A small contrastive image-text model, trained from scratch: encoder patch size [4, 4], 43.8 epochs.
Rows from block 7 of the image encoder of a small contrastive image-text model, named by matrix and row number. Rows with one number belong to one neuron. Each number is 500 + 40 x the weight over its row's rms, rounded and kept within 0 to 999. All counts start at 0. Numbers have three digits each. After the name is the row's rms in percent of the matrix's.
After each neuron's rows are labels from the 100 images, of 14848, where the neuron reaches its largest size: "peak on" is the class under the peak. Only what is clearly more common there than usual is listed. The data: drawn small creatures on textured ground. In brackets: how many of the 100.
# gate: MLP gate (encoder.blocks.7.mlp.gate.weight, 384x192), inputs 0-95
# fc1: MLP up (encoder.blocks.7.mlp.fc1.weight, 384x192), inputs 0-95
# fc2: MLP down (encoder.blocks.7.mlp.fc2.weight, 192x384, transposed), outputs 0-95

gate.255 108:515511529448481510583593519542505484504452517510498493509479466501482511419469482423500539556507451441470603499495411493555529587540536501445505479493475506493500472558463547515508509445506482466485508488463490580497509484424603547461495478542586462504501490536467458486580482545516528511
fc1.255 109:481514440616468454422498504496499504490503478518496543519431510537464472488467560529553480484540534478522503413413505512510519503488505494553501527447479574536467440463481485491512494526490516534545453450530518452386509460539518493479520502466546493420545500496468629477535511502589527441
fc2.255 105:475493406537486490496492551421503462459579624502550508514550477519578477465552513512510467451435456504595523500471506598493479560482506591498588440483475587469495512550493518477520516504510429538473448565610490552511516442559496490522487517479520521476470509532446469489583530575500573504
peak on: body (42)

gate.245 099:507502515564435466559468501542525501557454528466492406482478435509585480493492618484486468504533505468566487526494545481527529460478502517481469480472446458478494491426543484542429493489516471499526605488489471530579502506500415492510491466514500519463485548419492479478490530503501473500
fc1.245 097:547491489538477459497514508498480531494442543499475409541449483504529485405453537505499487508503480523514479549443643468498444500454568498500480486564520449485499536538518488490508513559510478506505519559584564495516540445558460515472485512527411460576437409583483494501478544497473470470
fc2.245 083:491470497489462397499566500412454460482486465518542548462514508507588512462555455525449473490555561513474447544504467494483520538511499556489486466398429440441541528468503473449440489484510481503470515468537393519436570496460509578536441486472496485471473522472500527436560481478502489526
peak on: body (35)

gate.251 098:453503521456483638452485518568460489523481444501509527446397425547449484487474449501509477445521496464542512502517503504447476455498501593430538511474547429483541442484500499511442474454553505485506480525408538495476584509507547462408510568500465449506542461511494422495521568537557474404
fc1.251 096:508564500544435503505411514508448529522507516505497507472456518488496510506542493564521509491498650499552462486440499460498480474463480510498500518517462428506556463486452459484465470511496500512418499577501492525448477411516551500581455549522521609541500525564521440527547496418536536557
fc2.251 091:487511450486455497472480521564496497535419508508481420460514550407512483474486448542514431512498530480482541479527490458506514502526471500486571457514511472492496493401482488514579435470556464464517451494482457476488473474463502472437495545503497488546525463453593581471491464499479477500
peak on: body (51)

gate.352 094:537471423511513507544521570452463543483514535460487500430524493494444548509534453515443488466537550536517498479502469452507514554540455514495575449541534467522428524475468411566472506496476479504585470499496474449451444490578481516504517481479503490486465516513510578499487524488456494509
fc1.352 096:456548566417478458450570460477467447541521532533501465506539522464484512454490509456525505501479476481470449467527493501531523510486518526493519534450493545475496490495413557481516557528604513491482538490489466382545512491490500531521485501520496409491515430458444519522501470484475439459
fc2.352 102:493460443428485465496522487496501484469450458446563504493539450479445524575437525533533491557530481455478464347504423507493509462484531520543626468443458492427488499513544514535525497425503501422532471559527483528502498498513429488517478511441571555507536545560567532468448534514490508474
peak on: body (54)

gate.158 099:505519512526586382497489514486491550485497416506498588520544430531605519490492431540496532574556531500561433465513466506519543500497491435479516571509502528498494550482521485491494518526502490517493478489456416496489493516559476506499466511544493435478439496483494557505477498518462495538
fc1.158 091:482515507504464498471513509565582512470487488556526545561436519488509475458512517532470462506491510527560553524501481488578497584555481485493507487503456462475477515500419543531522566483552500494556506488511510574562480468549510488428491532443476441514483504539433490528543474460480543449
fc2.158 089:488492477473519527436434523537465501491442538497507482501426456416554498419418528491509505571535589528419486509539445497500479548471480465418444537481507444486495517503514454483558512500539523422538533508501489484489503577461491528489583469573511491563586511485447662464421514507529519499
peak on: limb or head (34)

gate.109 098:492528458456488480489531521507487481450486484563506494504480503596463462445429501489479502449467491501500511526468518574478489479422568511452521480507531526512471527548497566539443497485546610476512499488497544483527424442473472480472478471561471537633444466478501453543525486660479513514
fc1.109 096:469480457491541550562526543498567469476491462474497501475518447505488500499428516521493566532540514491502483500488483496490497501506501425608545430550513500405553505573535568535543471490459494507503551497525451486538506491528588508498451501504499516537528478431471509521373485512528527548
fc2.109 097:491418563512518533481519490487539490483537514429467513484513553478525592520551484506539540483469445572530618457552524466440467533507506448491559569499429520518484515492517500467485474490608421508528474445497529500488475500520440531497552472543533515550562483462497542439530494595525496517
peak on: limb or head (27)

gate.278 090:525495535439425493500472506533533546526484552502505432516444528493497505539413493481645476539536459491482510578555501501512478440528561514513479413448499524565521523418504463447500506513476457497451479610466475453549519483525486550559516417512407480463493500514515542525469497520454464500
fc1.278 099:559478520525458398459526586498460487540526507525457461496511471434501482498446501482466487583563466434486503434526538508499401375477472499488474466491516526479480463485529556510537498493525470544539494555502494482512518493524460480510500486516481531499511487484458562573442452463469594500
fc2.278 094:540581479502567531526536477478519483477482500444560415501499439544513489505528490470448480530484557555467549497483518499566502500456485596492431540436505466508559486518502478501491501531519496564489549511456436444465484430507513496537489502464502612498518490525536509496426479460508463496
peak on: body (40)

gate.173 098:435616456511496437514462582489480418518521502422526491547543495524590507460474463528564475468517506574539539500508504498503560415487519510458480488497483468440471470458508484490500578510552507483447473522523477519455494464452529521473425484497540504481501447459485465535528482491497583550
fc1.173 096:514507567484507488499555433554541499480546506519498505478437512515486486499491460489473489493456485508424489553529550543536435483482517505523499492505496464501531434576556644485525402498410497500526575500513524482482490499496528498479471485501492504511449496513509476472483512483541441506
fc2.173 098:483479502497519479553541471508532494473474597459449470512522473466535502579480530531542484480488487509519486535517561408504459528486487494464502558548436551535494512485505522457459521469486480571505456403542507480516527430505545502444532496507501551551449454439504476553499480555514502493
peak on: body (58)

gate.130 107:492512509456541440552557545489454521471501516500510498530429504550448568471489544485562410461544503506488436500461485515466524391483499533439571487408484507470454528456517466501477497490469548494500469499481507480519480538492448541499513481498441564494499560588502510460484447498553476553
fc1.130 098:547453538500539456495503537490541421538502504507490459516496517464449491522407464511574493447446512528505465479483470492484553471426566468461544519520527530457506531445488473500409504542561476533500483517528481512480470444485506459483501504501477527504560433485439553534373519414484521504
fc2.130 094:503435462505523570514490518476535581473503484461543539506484502582533511484478494477471562577490490542495530461404486539524529531445465425522461501401510398603497523524510535519459400492518457515501480485462500503512533522511430450480518452527514627487498475449472520540455507522466508471
peak on: body (29)

gate.185 108:500546556513402499433528507574468533521496446501487465519495538530442472472501562543384485556549505541493458472496500508603462519502444469478436446409519501522563461495477543554499482440519481461541468510518498466498470576507513492526423500386486542592435503524535537441523483536512532457
fc1.185 092:506497482503608541454440533469467479516551529464434474538516503471500540503530407419450552514549511456515517493503497469499468527511459518447501528432610459561501483447448506449492463480514500463475446566506489536424551531514500501498535484504457545538501547510515488446511537416504464493
fc2.185 097:459472501527496511499513488532442511500496461509492489471343535517500500574488471512490494513505477492591496626449491511547454454537507461555535492517496480503433517549534535488534492497507487622507491571487541471561552489580451616473490525496538580548499465439514528472491502486507497545
peak on: body (27)

gate.211 099:496493490370541516498555512454471511498506514481489457498494527517585448496510505469536515455606461454501471479537471539451509433484524463537491410484464458572500404464449474520507509512533496485459500476458536498527485506530513554528497443508421534521380481476558536502551446497481497442
fc1.211 100:458485501499490501504518454539451512436447449506429503493466506493484466534403468502489550539487524499515504468506413418463451500557439467547537463485488480567498488541547445522562498580502410465536541545553486434487557519471466358467527536513534512473487563467504417479515500476411493459
fc2.211 105:538514454514513573461437376534513521540502480475508469448438537529476510499503487502516506570532488464500527550559569388512426514488541477453496502539492465572515540490479452543437582520504484455472421554518418482449462488554551519505508397479402462613597575420552535531537462510500551520
peak on: limb or head (29)

gate.232 108:446444526508517517518474516542471436460462514515430442525480472387503481502500490541521485489483490447474556523516502489484508446464465524483472473521499554526477381436517529508498471469514482534565541538546518509498432506531567485498496484522508563491517563501499506480468491417462459498
fc1.232 103:499552447384527486463539512450455574510496517414424510522487490487495542455503504500466488493518464516481478443496547497576504499512611454481459575440534547479528494472450346514454498549447541504501520643521524494538529517489510536504498462515498443513492515472550518568514529461589480546
fc2.232 109:493508426508477533513526560481487449514509455496502527564539463463502453517542517485491513503442529539531466535454511533436546524489559462476478495536462576541535597533516450472517546400487473395501484412490513541498522493501494594562485571443490434571452482459503513480444509523502463465
peak on: body (69)

gate.250 096:561516502536519458465489490533504464515517479497499514569499532530456495493466508513490503507531476501512495477516455544509537498442471398595475446497489501504585559531485563587499503499463527503505478508479523509548441490523486511530480430527539490496413583500548535440459512494544447529
fc1.250 090:464521558494563526466495481424534496493491512420458500556521527477466553524497542572519561533460468422507461484500513481456523524468494528455441444470526543528563511442444530432578588526467509493504512483556487492519477520484464449501514525477517504527479481490500464497507407541478461436
fc2.250 093:489515520525499553494524499532510545513524496483513471507491532488441443483525515499464491488518531480459463493442492503501407543499487529505470476543478499497498440503463516496448493454499506480522407513470497500497489538515551460443455459499468584441555513607452498455479570524509514527
peak on: body (45)

gate.264 091:446504481460546499530484543453501503513425562511478527529552508510531564504546535525462421510498502528506510507460501550465570498539499513509555531514476506475471503506453532479489476485527541436500547521439456509489584500519590558576472550499498489495465496489430489581494529467402555442
fc1.264 101:415623408483503425484508517416508574482595529501527528540579460511463516415440471492497469471491501460460477518501434437455505488556500511520498481571579540442502488477483481460481484489502545480485506410517496549499461466491513498522527531571533480487539489497508489485543543549486526478
fc2.264 083:537517495470493448515487452535479514502500517573545500495418483578463568493375434455472503453512497496606488504503446516492502519490502489501521545425486538515485469498553532476476518457457505450493509490523496487514523511494540525501540495506529541510547462524477438524509572549436528502
peak on: body (37)

gate.162 099:550582539540475489493592488484497415379453532550440550573480517561533569456478505495497440503470495515529500474460442485507535474471526485555486521488583439477562525477486433511495477504525493543522481545493488525479456538572505563552487516506445447523490527486506516487497457518404487514
fc1.162 103:493498452510521506538506529495526455435452453498492497526518527518502524410530547472453503536499513397514554503520407502487502486534494524526474460477540500489523464549466467521587519495505479484550468559486514542520467501514543415536463505481529486505446447565448545513512484486500575600
fc2.162 108:473492487454457575433506498426497484503435496470504493505552474408472463607521481584505507495478498518521565522454545453536469494508457471454476498558531459531528490531541504526468497538498535471524483493539430538512484503511515515488480509526493512485528479472499512538502450463406507508
peak on: body (36)

gate.66 104:505506490480487477484411497561495523478520487489497483470476511505528579482531485510502471537565444498544510513541443525451502508567494550557496503500478550524445452476481490505489482517484359483591524352502483499532479495598430403517550547541490530486418421503569463475498479477491504528
fc1.66 104:523531483478464477490516536496441505549528526533469567446606589530496543517494532458536503508465468526494495491472542465450471511505499482499463437499570573474501472441500475503505505503470523531423496483552587498497483505488471534605554424503497525576532518521506512437579444540585495451
fc2.66 107:536481507555471406487531574512492575513489446567489514518542504546496477523487487526513474510491508543519483555517458532448539498492491492551506499475471498447543464482469504495524447517499476508458544420456534447531587457481553522581464535487587432455469413525480583505494508503487512411
peak on: body (32)

gate.230 103:454501492482498504473521578477508488499472539506533488499508495465414448487524492414521488507447480470535540488476459520489439509496442423476500496460549526509469512537549463501484511503498541507504543395488531462536437511435535546450511460514512457463540533463445483506486478501618468478
fc1.230 093:462434466501500555478526475508497501483558506576431595527534507517529516467527487528464490487502544493420459478502498520540506517511548397495499577603504622570494502497443483493526474449481508547513440497487499545484529457500506439521502440495498491502512526425527519481519478501520487503
fc2.230 091:495391527421580498421440501507437525498439487504566513460505501498440553488496512490409499480536515427502495495481478519486474543518509493512493477426543436520504522536509490484489472476457419475492515446504480500510529534464393507547461528485492503500484520466541557548444478533481489529
peak on: body (91)